A small class-conditioned image diffusion model, trained from scratch.
Model: 11.9M parameters, 32-pixel images, arch dit, norm rmsnorm, moe expert_choice, patch size [4, 4], width 256.
Training: muon at rate 0.0076, 6100 steps, batches of 64.
Data: trained on rendered made-up planets, 2.0 epochs.
Rows from block 3 of a small class-conditioned image diffusion model, named by matrix and row number. Rows with one number within an expert belong to one neuron, the router's apart. Each number is 500 + 50 x the weight over its row's rms, rounded and kept within 0 to 999. All counts start at 0. Numbers have three digits each.
After each expert's rows are labels from the 100 images, of 14976 (inputs lightly noised), where the router gives the expert most weight on average: "colour at peak" is the nearest of a few named colours to the mean colour under the peak. Only what is clearly more common there than usual is listed. The data: rendered made-up planets.
# router: router (model.blocks.3.mlp.router.weight, 32x256, trained with AdamW), inputs 0-51
# up: expert up (model.blocks.3.mlp.up, 32x64x256), inputs 0-51
# down: expert down (model.blocks.3.mlp.down, 32x256x64, transposed), outputs 0-51

# expert 29
router.29:537513527549481523550507482596577481554484481501461442487476523486486412501579529471504544486454478572480472545434528370507514451407505459503385523612527417
up.0:497510537512546516632424517493457444565455489505512517554445605498515514505504456495531462498487486580575443430455488492479514492524429532507391545494509400
down.0:554440543497566452466482509516472497474549506486549506502590552563499485538488524576548487511542463437517497570585487468508523478465531494469520450476468540
up.1:520462386538451514525470552504452477522364450433478558527545450484526553455529456463500514485438436469564465501498451439430436544579510395567535462559601473
down.1:576506493541536536601519463512419580428520557583561469447506456505465493497536425441504350542564419389547565513512513514514415534494461383449505466398534517
up.2:470503527557483517508463499547510488523447485469376543486478478347491454462521373548503468534543524381509505575504539430499491500437507585539535507508446514
down.2:477516548469511523524606541504518552565519530437505552586436546327476537499504453472570625486519482603420463459546519492507504486479451368537500433541522485
up.3:531417458460558463453477519517487485478494502551565523510546559459476581401441428502558476476433427437523446457484452592536481482459449459501492513523465467
down.3:491507512509523427430481524512497567451510499531504423501447502597408530602464463465527477472447477542504535443480497561499491487495452601505547428444503549
up.4:506425413362465462550450446490507452468499502442518528577423398520541499476468505525482471403594633559504456486581469418542506479573549641474489549427519540
down.4:573430538551426461442601449513530548527477559435384544457427496403489482435529412415511553523514535527458447553517562444449465514438392502580511511559516604
up.5:456419560536476499467453511438513471430482537467459563494401506449468462456546528549519571488419362587480527543488588396573485480475584409481442451442494504
down.5:487427558583566471455470495478471445469530471560462556489489520454472557604479487421438593485482515545493538515505565552488480469480503369482531464485564606
up.6:493474634548480503500492483466549414463488490491466548462539576491483428503534435501529590423452556505606519514415483418468504456534502377495421548471523434
down.6:487553565504478489525404551528471453556553476481504429518417529501471492506516489518511616538530566426562539460475499500533470448444464536429437562570572507
up.7:452448398517486513476476524474533435511514471443551515458533511590486541459471680473514563500525446518490512477497494535555502456536477429433538530448459521
down.7:442430349448479442557517375492457394528511431443424518461472525391541513446474592490504458427491585469517471513483564455458518464538567724566499473564494496
colour at peak: grey; green

# expert 23
router.23:400559486429484505486500544445491510524529505445508542565436542419476460565467614530440404486464473611493542531465421623435515533604555529455525438512577576
up.0:436424540543512551452549467482493545406544514487475490509572521646574547515469480512470524564465629644478522538527487496558525505391422515544524496472493475
down.0:485490512518549548478538498514620493428507481522632502537506527400562475575537479534529507451591347462569427526519490456459492534513493479512455393492552445
up.1:582487474466462568500446549501528534456470496514514526513503479472537519509549567509540467469391549462514494490480472497527491513383563697531480574506492487
down.1:561451486495479487453514550483535547450457387523584497430442472621518587518550439490479406529466458471496449464526474515534510511505450458479481447517471524
up.2:476465500473488523511507496499492505544512490526485483475482548388532467533471620472456507493478470407544483500477541442537463474583472517521454526517510496
down.2:467496513502477553457537532460471415495429522510507500495494479442513482419447394512475400428564472581506488462487504603517544488463513436508491525519471507
up.3:511495439487474523398428495427505572488553493469591512495403482577527389522505443524524520462486515571494542530464455460462525542540450498565531458443448568
down.3:530479566497493506434539525506458429542481549369448472502545511577560491430469498530539586493453492502481594520554512456504502435480478493552551505447552535
up.4:504511486508476501536455463514482532435521449513552436494572453460509468483475550454473384521551535477524454445461491586429509571351463560555577527421364539
down.4:542497511513350486415601525519415442564541550520417428461493508547534476551485484458515492408497564516472442458551498517514572417548558452556479475542510468
up.5:567559446481517534488515523497493494492498498472465484571508443473558607503517408546478498523479428336443494492488513422478476470540521459522503587444475491
down.5:413437492551514421499503511459482536514566497504503480563469484506526528545487574507466570446381595635458511499470456472501527510475476347582514400513491461
up.6:454551482507578482540482550459436490468532624433510497486455460476472580530521447507511496440424503485555559513453495451537514470582597656475463459554536561
down.6:514471545495519490533514403499559538459499489607534485479491528668476535509459609501536476505479593492496531517534577499466502487483476412509524514537533593
up.7:611498548505462399546587464492559505515522486546512462511502444545490572456525517476545610481480481390473444537465493418453469489474486664435467465517496429
down.7:595532443551483500478461462510513509486469506479474460494502488415522475432513552459490592475465451506419476532447585452488541507547490413496491540547559457
colour at peak: brown

# expert 26
router.26:522449458564492450532562575427509495449499500477524490513480500503554483502475516565535474532578492447484446516468522401485476564563454434445533515443527455
up.0:472477468543601554531601571486518446482471533372427479516447519580446330429528490545553482559491437478477449575580507464469440585571598511470509489506562533
down.0:499513581464552531570428389446478543497463434419579549531486387473457526408508476519438457547505534552523510470419499489436501504503601563419469495529402519
up.1:435481495513496483569544501506455499562562538478547380416496485501471399492475560565431490554612499498503473510417520566521490453518516439484574540461411476
down.1:533487559450480488549595484515455545522487491607478506472542569512419618482551422479520423527608522582460493535575547465409476405480521593481507466461489503
up.2:442503530459589515519428496553437490591521508494477558487485455556495484509527522578494567455500495557535530455504471447499557474462550342492465430528531453
down.2:497509393503539443602565485416449456594512422430570529478529550576501495523608466506453473421501466566508506559583540476485486569487537538538444513621500487
up.3:483499419497525543478586500503589523463520505586435571538549517384557515534542449589452603500505668558407446571453500512471466578479550425532462456440471490
down.3:535534536470471538516439465448552524470446455592497463485497540525403520686567400518524463503393479355499446503493464519500483459498479446459527617486495478
up.4:582493577567481534544599472470482520556502552563548394432477398543541449582566497537517471487483500489568432465471519509376535565612563461540438572441539482
down.4:554495423449442499506444556504439496528500433489440420535540662516551503546574523537531475386494470487419403566590555505612451521537474544560460406494486431
up.5:522471548567521605533560501414489431482466510529487457497397545411426427470543534576573470504548424530516428557518559474506447475495571531458408532538592457
down.5:518490517416464489543454503506567568454465508533554434557571440521405551473552513526486520541575566483450443482494526458504535531477488430529487494470467516
up.6:537557457531493599547531492421500459445420490493514538563437495573482433484542486486563532532446555468539576442515504571464573543545516673516531606414483580
down.6:551597493535532463430566469453521513460504507496471538483532506368412495504546552502511523487552503488541441469467454464530471576474531382531512449554495536
up.7:558502583550450445416618514450562578503546539551461529441484494542485490453441455516509490565470454555425505491602532512434437489484524397553582477587564448
down.7:518509386415435499418379506605567463485536484462500550524498496496580486425415524524495527575491551509532474505404451484579553479502500498557552518613415455
colour at peak: brown

# expert 30
router.30:483444540510563504521483505513480590496504458485552493508478475564491520432553480405535484424558585626559530496433451584504447504479429481513469394526514488
up.0:475452485486555455509489478509498500563451503469473516508442437422535486555489387463474481482438487518474449454554445446488465502593616523454511481544489488
down.0:503514517449511482503533495526419497528500514498458526573556542518443467437458535420455560422403483471399520566485539509530580501451468548547452407448478449
up.1:510546502451499480499499469514434567467479472510551476473468389337491369529510521465530541432489503454535501430521474503524430491514511463547483503460488501
down.1:527547418545478508490488512513409378510439463452317471549622538325520515519492569472426462411466520520518532584482524449519495469514499485529466557451516518
up.2:570548531499572492510599457566509543486530552495460487516505545576471543420584491510552523483564525438424581497551550496417610455507515589490517454437563433
down.2:467544487406363554454628501462454473428480364540451498512454554586546545532436507445520612492462459528523523459551538502486475500502496372549567583575439522
up.3:485554485507506520525446520500505452503500479489473557480516553712482478474480356483483435471543622358544580505431528514481566532529453546474423503562553511
down.3:514537519518491535506467528502472510459509489498457536485489493582435463448557527488476432402506559560481539512506524448511414575454480583539456476559513488
up.4:480520440498565483482515452460578410550521470479483552514495551496502532540510651437482404473505485594508453502402500564497495566424525474499499521535469496
down.4:570545523539511525507527377540429527539551474511563490496465502539398542485507384552526589596533457475534435546471454419507454512470564648465504513526520515
up.5:538484457525514461490484462509510440430492432511480504550559519828492395551435360465468536624475515530520539486489464604508506515515437557534505431531496487
down.5:464542566477523534513531463524516483572509521536549540513547503212451517484555514510527556450501496437513562506505576524475544502489523546531489466570518466
up.6:485546524477546457480510492466517520570530476489500455474521468385549566440457572496443447468485469412529476503536516453536436530514552671457510561531523572
down.6:452437418450456484469499530503533536455503460415533450519510513636548545407407405523449448542499497533486471483517454513534422456536508300473517490528514515
up.7:499472514499498457515510511482397444555457570553499481492492419604482391441466402500453546449528471552526543449432534418489498472511511406510569532467453477
down.7:407508527498472520535511580531504491455497530512555504490487456497501464485536562417580428442505489455507476457465465576402457525520519433503512495429437504
colour at peak: brown

# expert 18
router.18:488485499522499575449530438523514483466500526532558540484577481551449513507590430456539561527424556469563521539475520557480519499417476454555521541516497545
up.0:538480474522528523479485513499525502472481467490575509544505462428508496452496546452489571503458394518489495519530510487543525452491452595530516482529462508
down.0:397483524481492402492453531487537481521491567440504540494460415533482428429533611388449436514511605537458575484503478498456443496500489466430495550462485504
up.1:559604519488514501504474533480493496485504497474464495513540495425556503450555493477467511479484565508516535505541517349478502441452561488465455524532508476
down.1:522581461543469469473523493488525455487454433476527489479465497532501491464516568553528493562542474664537533521409544499442473539531498327528579509461452587
up.2:528531424481570533482493534509477536491505455523516488484481507651540438579497516504468571471412640571470513461526501435415496484449485385508542513508525503
down.2:486494518544549538486514463509499552444496540536515457567519560397553440484423522530467397499492476550507505516525455404484551529505427519501540501503493536
up.3:521536506488521563497532510509515573487497517440481530475518566674427535402477502511457540479595528629472460531476536572475579501400536449487509481543501503
down.3:445397464455494498490438532539508411524527497609511493486431524579463498417526516500519527527426499547568398511435462482468451497407573533438493444457516513
up.4:487415479510533507515462486445515456420479466494500572475482412344516484428463538480477518511600515443556564487466523567493529506588463519474462424474492494
down.4:518549525396511472533459429515476517537515502474455492594496490572483570556411454528498571544372521492531471520556462557504450570508505436480477380482497480
up.5:491445463525534595547536453467533521456566453403564545556478450662480385456576608445502570514463466462530419534447533446482500490442485482567435465441591461
down.5:508453547481584498493548542545556587526440495541415528477432461330427451603448541447512502597496587579511535496514530453557483544568477460494534419480429581
up.6:557458500535478486459507463525488518479472522537523517531492466458492542451493572529477624506538507436425452509462519487516468431538517377523467396499462461
down.6:493419492504451535557547491532474567397559442510479469553575531497508515385480447417445386524332586596471468445511537483485468516439497576535460473516502568
up.7:489499439547531543547552498545462507549471531539513512538503490385529335513500618517496512497614448384466394455465514487522537496499484471535445481508506401
down.7:487471407406502477563421515406484469519452459505511516556574471536584581510461513491486412470557591551464483488552494600479508471535522483539514442473568487
colour at peak: brown

# expert 21
router.21:520503521524483573465482469509477453480548530509512527449525501602509537579486320502535522502398391513491494543453569409523473463442550461551520581487491476
up.0:487496487488573546534470502455527584548509499441500487551497465414552457453539513515557543529462430551497409485473551523565479472540575572520554553626501407
down.0:513497503466480541610501423462447465436456432496408470497651489572442554477512481521497532520475491463466411520463509480438428461453534535477484404486545420
up.1:424507466527510527563480482579426523542490559542493468510518503528528388543572510429528482522458445494420523482546475511380491504504493557524420602515589524
down.1:403473482539586491555542576476548550451522527536454490502538446513519570523455476472453496496407527497471562411478548512448529519464630529515484541597583483
up.2:519544583440516428531542531530491437602455528561473456506391475395442521528481445550505480548501369372423429510503536481486509425445617515453511522460532463
down.2:516585550417522468491492481500481503503552475502475536510522477562445539423533499506440538526352581417536482545529524410469460467495548664484527579524517452
up.3:488494474468563525512579552480523424551424414467547530519491502495435439423473562472540527540533503450595499498418492525563617551563577519477549498512495467
down.3:489479545382564528487569584447484411492609557582511517563384463661537514545492473427433564576646513492450423513497560504473441494503536510487584457545531438
up.4:628605426431460469574417421539490608512495530588495471526509481500558496545542623506490421519590574521446531471538525484430521536557540390476442508550539507
down.4:589430419532515498555498481469475494562474500512489476459540467485470524505481435482476515400509468537417535452506494538486444463489511442607517489592530584
up.5:480394545470476487489482497491533488427532510484472490507474498394517711510477505531468414517452580530497446534507456446543519518662444621467440465471518542
down.5:549445469514513429543470536512496460477494509514545511458487487702535483475569401492469447507547438533498445516494550460499438458422500455460523495540502520
up.6:617473443540485566451503457486446558488490525531527555561472404540595436461541495402453466516409536584436419449393508522505468444499421506491509517468501529
down.6:573538494555468475461481529485468411490438415562531488470528571481430491591538407453510422522456433444542656550491533511511459505521448561433500424552516497
up.7:458577452443493509549509494553549449481480449489500492499575493527458549414479470454479543472375449453467448571547497468497492543331497508503454530396469417
down.7:404506473589489566518512532454486511588501626493500503520441506501548487496436544440464503555498517460533318516501526527522505504485512517399466519439484470
colour at peak: pink; white

# expert 22
router.22:413433510497520582541534485487435581444548539448546516462529516695483562477486434478521582507499521622436456567471536648483515453462481455496504445497475491
up.0:465555498474556496535431535476512541475471502448548523575447424528577391493524534442531539465435538485513484426526468474534464470575491565516496364474555496
down.0:571582490473554539530567528485525495544505487547413513414515476537463457434492534482517429459470605493583455596466500476527493503390430499567520661491489494
up.1:419439433534491444513476504596471472503463489468491531464498501539468449454449522538522492555577513562490454517531552448511552524498565491426468550490435446
down.1:506443463507526479462461465525465502516482498561512524544507558495538480485435562513495539572520559563459433423452507506418464517461597526433476521538490408
up.2:569429504513443486487510521491527497456527405549614452508508510487523411470532422446566466527492644542559495530444482538488517493481434484507517435546498484
down.2:524392488524512466544513603487461419476508530538425502468528504430486516464458473396532552513539503550426521539537459548459480443582536513533469562423509473
up.3:447534528461499519486513556428497496568445501404477529525531550497504445501536421513485546456540467491579536504446447566531464460522454464483505540494486552
down.3:504540465451464498562423479462435456510483473452502508562483469530508485593499497443487468509444455558484482434514513480457479535503478466425510470492545542
up.4:438542472498542509525496486539486498525539534519508462466516491459505318535442477535547518505491468579497473471488494418505461519465457450523505452492497490
down.4:548481356478456515536519549497449409537566479375453459528482501398452428258457506538441428589561465493529463480488425553565481447437457557504493449506493480
up.5:490481546517497478482549498473496507509480500499497492515474507393529692501494672519480449509540447476522482509515477438513418505526519530515453532497502500
down.5:543440491527470453498477528541496493486502522517543510458554525608495620511518299486519519526419548613436452507490405545503533526502521519492481370554525450
up.6:471484553483470460481541432580494499609521415602429407492409527444534456637572427491516483546518549443418465598484479463495470494548520459524445522455438500
down.6:581449502521474548555470543459418464476420491468584517488524411517405569592561455534480578551490521575542498547401548565577459547517479567425425474535495504
up.7:517474479411544443488530509556550516496530503596492492514480467470538422465445490627470609497504530465462461469521515423500420549410525553483531461462365534
down.7:412519543525622470541412530452494449492518497399527509535568570535497516531597439455443576562467605511536417482503543468382477504488432509358487516466489507
colour at peak: brown; grey

# expert 17
router.17:542470461523477498500557430521445486487432577510476497459538419673471575561503368490529447548489524401449437528562571410500515503409501471543543530443474522
up.0:591473449485505496558495449505538469434456478532482509513512479516520456482538476520539530505440493347526499459558491459422483460514555745483505473431530481
down.0:444456508564554492508472603480510486539580442509581498526515523409526558629532515488518487466558464541569486512458478449439479474545526454574524603541469564
up.1:519492521452528536475504566485490488503490509431504523512485500642478491477552419502509469423458518441521545477489495521504538537393592483471437453491506505
down.1:449476562539601539504468459487432521486483533573521545402497537410536433329539483469533508449701441356466522474501469450510511495481504518528486530468456482
up.2:431439559496575542523456462487484496515540522526472457510533502362502496532547589443509506523526539506525486542497536530491473501598512555513444461535527492
down.2:408502403544609545506511526510474483537534544483587521495469461434570514498555482559468399483517493510446438530579418576491478495589478534502493475565437534
up.3:515486431515455509534425543504463577580456443478537514519509538547546435465451514516440503449503513318566523338483510492487455442550477537507571433500439448
down.3:508535533514517500563577533461439442460448559498520507490432514555593495385433508511494522518503420515451474521590440426527590478541472546400507546495542433
up.4:545563594535498488519457497510474534489551517569529482486498601571503510512505385500536523526466492587504473514447527460505518496559400401497498528570511480
down.4:456464445460535476506548519510557491482502467419538538455499486534531481586484453524405584569587616482556449481521487508483442502517472491459482554523488463
up.5:540512516526537479503527535530541474588452454565475477542519484514505461556495414422436568432528584518488518446503485536494451459545446532545450445562550464
down.5:553537443494436516539603494447435518418470493523548443479461410448516518617543620507526455602538467544511517458486549509501525535506395508430472471575516470
up.6:502473535508436466537478518484474536508499491494481478483520485463554548495527518519476442481546454488511486459520471564500478504416446505528493506541509474
down.6:677488509519491464463553487511542525523484479467481495579459473622487571529544428476458500516553499479466492496494459610514532524503432538516488451516509494
up.7:526494550541478453493430582470521427525476499505456516465464438629501459444496532457462489538473457316511510511475486551509551508563500608487492418527501558
down.7:518447474477522475388541506529518469556528534569515481493458548387488474551550533445490528526558573504500519405511442496557430523490602465569472506514440674
colour at peak: brown

# expert 15
router.15:458513575450459460511519474480550510568477478456389558505504548473484394487493550541440537457609544604428538547490470561494535522564596411446530535550547502
up.0:484597494497487510523483490524457486569507483495481525430414573368468308459485463521482517483624497512470475517509570511517502505668466385472447576518426479
down.0:437454457522488539469520459526525474442466486568522507497497498504397541452508521518545580473575421527475548452517525459532527478503499560550482378545492502
up.1:384387489448494464536521450507501478420510414532457519432392545593470526495471447548506512515600505623460454544522505460536498422501464382525475446583495509
down.1:443504422510549512478527489459479483566517469580478488447469477438455495564502494489544610482594447415482530541555515510537505487509500544472468427491491461
up.2:511471576544440537507502518465529482490490452501476508445566584379443607452537558413493477422535528563524565461469565524499517531593556597493459478465472471
down.2:550579509548455466455468513486521504472492516481571513489473553544479429507431507517489466455358453595556601456492533588446494525514548383479533437518497564
up.3:464409523469533485425511448547535553532530541453544397449564479521557299534505450528451468531487449638498481541538479502551468496448600456471499571488480541
down.3:634591591469516509540519510563502576577494525452550552492514414530559501504532542471497475458363479541493615476533573548555480548525536564497543627497494447
up.4:440539509508557439498448512531339513513561648427459556513496525613472517469413483514500583438357485460458542503563490496589464470561525549511515478527430534
down.4:489496489462522561545549533508472557538501387458450503555579555375502488417541562563448501475580451512542483518540518475538436525368485459496479580455470448
up.5:414478502474486454514503488547458498452515490482487406461501515529530423556524579580472520536573467282477443515576551620551500479545471463525555486469458471
down.5:489547535512576522491518507513509504554459495473517480473463487469526503518500354504529417503516602545466464485508582523549503429475461422471502334413513515
up.6:480486581576529459391469476525547486515534547565461460504486521590543487457408436521495493555576611498473515440514507424545543487430604561481494490556449558
down.6:454516468438520447464504510441543563539490538516482497559519535533502468480442506590533470499529638513492484548465525574438526429473520536538588587588526499
up.7:363486492562568582435509482488517521516531560466506455501490440548563396569512444469454544528457526498501564527500602419537481516550520512501517519439508487
down.7:348508490552453505480433486523453386537456449533456512526551461442451508480559497528553555416601599530523522547487530506426455493476585546505473487487475627
colour at peak: brown

# expert 3
router.3:566508487473527551478439485539576582473518554575485478515522497600549462513571479476548558419394500363478553439475518395496563478521534435523445432533475433
up.0:575432488509495500515523491513523453433520520571496483441499539545526519503469577496505563521609502423497502486471506508492563559484443386497570472455447499
down.0:409401491528507438460450462485527506425547534552492517476473477421478434539523384504472486447533550556478564481506502492506459506480407440519484443442476500
up.1:496559560460484386416591516501491477490526415521484445455518596430496539546434431514535540531575494453543542474527518337556434485569473565485485559558511518
down.1:445427552505512510524554517504535377567515540451513504494458516600538582481548469468577548530580445600547515507471471462504530540532461512481450531510489527
up.2:514559517451460390485494533492485494481482496509444479480542561578494335467443544507533523482513518364513471417563494425421555486376483406535536535536503486
down.2:504573481525602568513560454507467419541486468483578481453478538426474421567509422466431460431536483586572582522506521421513540514555553363488533540536470588
up.3:494558486526523516494472447482544539567502521563450470453461473577546292479450598527515589501581454297467464447463460569509494472529511582606463456484429428
down.3:469534603508453562539470554439510493427456540636553532544540505477464479514537428462557588438627549587485519534517477516536431492540463537454507515491466471
up.4:542606371581546494503477485530503589475552531577587506575540495355540494503489573522461532507539585537481479479482535555447549532569488527539525497556513507
down.4:528546412523388518466493507502481630406451491424525449501520435534464480561476495466427577542627443501481509430479569485457504418512539588523530501487461569
up.5:410520437542503493510430546559470485470572487572479458398484470469547487520453448593503379570391519432593514435468512539511554559538437436497484440607494486
down.5:450538450506512494593556514448438478501481497470490510507522508557580520542560403539524533435449556501449603373511525486542548552474513502544483474483547483
up.6:510573458431478447491489519556480519583452461477521502497488492315481585494536445493515518424318567520511571503573556512473496500512475582463548523495511503
down.6:613515441474523457412511542528484532558541517429517502451450440605607538515502515535540522545534427402508572455537536516546547537568542480538482589526501503
up.7:548495527479457501566516482548532498536501518512557441506543626487485415460506552430488565469611536400532503505468540416513531526547440388508459416532441376
down.7:567514486464540468514533521443516485431519476463523514501510469493518456553494473545525405415516355427567548526483487527548482466551537515588518571535472591
colour at peak: blue

# expert 10
router.10:556501456539462569496491545463511530512568531531461464511471406467527502536510521581466541501535496397463424505576498352495468520553521482504449533440485519
up.0:523481499485497517545486493512430519552529518539487445464434500594372461502526595538575483575489639368478536526495515527445536536565461581516494492443416497
down.0:651495450488554485560516475493506509536501447492432458543588475504467468536443503583483598555478557460517532479447537516506556492501591617500460482507558555
up.1:534451505495494507467498494512521480478505486532502427495474484490473403543470579515447486536517556626463507526471534502481496459518531322468498554513490468
down.1:495438474572571449485529398440512547550600467494384531544523535451444530440496441481492516426402563502491434549545530473474495571523508585565498557501499454
up.2:587485500479512503484436506482464483455527469516526448448534459675432547467499427508538532479425564526538497488468548450555487428525565460445501434492502531
down.2:547517465483481539566525519502517475537502518424529508549505488403507384589525466464455491567476410486516557449503547512472557471445455457518548562421447513
up.3:473469537595521485552421459515479515572518499533479491598511515521533474499516562383545545399519599360478490479418459499483461470516463510481438579490488486
down.3:529544624509507506540543376511538505443539537592565566413524478456434519568521492548536379533515443503453619479428479473551548561511445556458498476502469499
up.4:467457463497491521559497489565548556448539547531527495553548531565593457504551512478443531448578471347538506469524485573446478479520422624435536384407544510
down.4:560404465491596460481519466510487494500518476528507499521573518454490514600517523506442449473525457556451497477508504523483500468478467480547490404531523518
up.5:372481429491549483564488482509514541410525520485475511568490440446462538466466483535404485525585620619537471482472550491509524472476524425480444408582538497
down.5:376550546502508456547502411447499461519477510481535454510492508457590546502492484524535501549547507542469472541520552491460645535530490591547410548517484532
up.6:423452439557496529570546505552497534360518559563470491527514482584443561478509480491442482516515526492441530525560506608432522539313488520501486475462468542
down.6:509483615486471543527459508475562543498491420457492528448485500531518454472515559494546593530554451362579449500495412418511501562477513472550571635415501607
up.7:543576505512510525521512486562546504497525515529485424507509535701548445516535604465476524519484551392532568503470485600517563470451443427530501406562428458
down.7:439400467476561520509532568543455436459497484433441511533469540502578476540458402556534633471524494623531543527549504472504452415581524502455483443475466465
colour at peak: brown

# expert 7
router.7:499469563483470572489510477533464516551556523452512542467559523471511555486498410529493484484494483583493503531509555387550521495482498462478495490492543492
up.0:515479521447583429484529519505489461428501487521518480467504470468541406428448537572528519467462591514581512528603468483465555548507510626502464456396418510
down.0:587502469561502525531408508528547521613484466535441520500575475573470489450471509474449533571426533496460432554562481496533424444533492548465529466455448589
up.1:410482442510513512483552486508518500417441513541557517524500447533519386531449637561488533556526559313518481491462524519558524487603451546519523495455425414
down.1:658513597529498565451513530490545505475477567516514486522533504449562499486457500514529565478451537402558490507521454485468462472647501550557517475408487496
up.2:528430548445466518435533495521501561559478478453537506468489517426468612376543511535512523449638388528478468516522518546566488462333468386499484562465472483
down.2:515444444491401473492515451474494432439526474572538487502504530553444470385448462513504372549592557557568403545499512517487545420439381523452548511541545519
up.3:438486481548509568519477470511495482421520537425494538508517473581442448543536368492437495527576402325481577514512529547549519481592580504484460553523543520
down.3:553484548479502505507581507498491527465508534559526517499420509534535540428550503460589457534481515551566563483510459530522469507563586453533551656592430514
up.4:495515422538596571490495416538525472552464437520516528562607577641528452549467435530470519613564484627535496483476475468442472437513423517505587454507507596
down.4:566631528454551486467528503434460439475438478457520477505451477539477487541399472527515514572410427453520496418468577473572563507492525530588587520527431582
up.5:592411540502447518427495539500462481583505554457540430510573504445505440487499467491565509554560529494439507516556531377487539416515542547455568499448441520
down.5:602395438524401519513497378463518489529516442671452487443464477462541485487509519580563518521582538473614491558426564480489462435517460468427511482493531563
up.6:516374472481538421521511465498489454545520499545522453502563519502466374473506526515503472439447530495559428555514604567501448473487505468483466466479503512
down.6:454501522580485498468484535584554568526466495480495541443454526500506502475471513517484464563501503559507484459405459503512555510480448659489542509427499421
up.7:448484567525569537482454458483492494572572493562462529524468518497463445569590487518501518539502478493532456605384502501529472466601475447526447423557560525
down.7:503529476459417479514610529491485512512504484442582520535644396527543485669533537521441512512551621453475451491569605526504530482497523478556468481568452508
colour at peak: grey; brown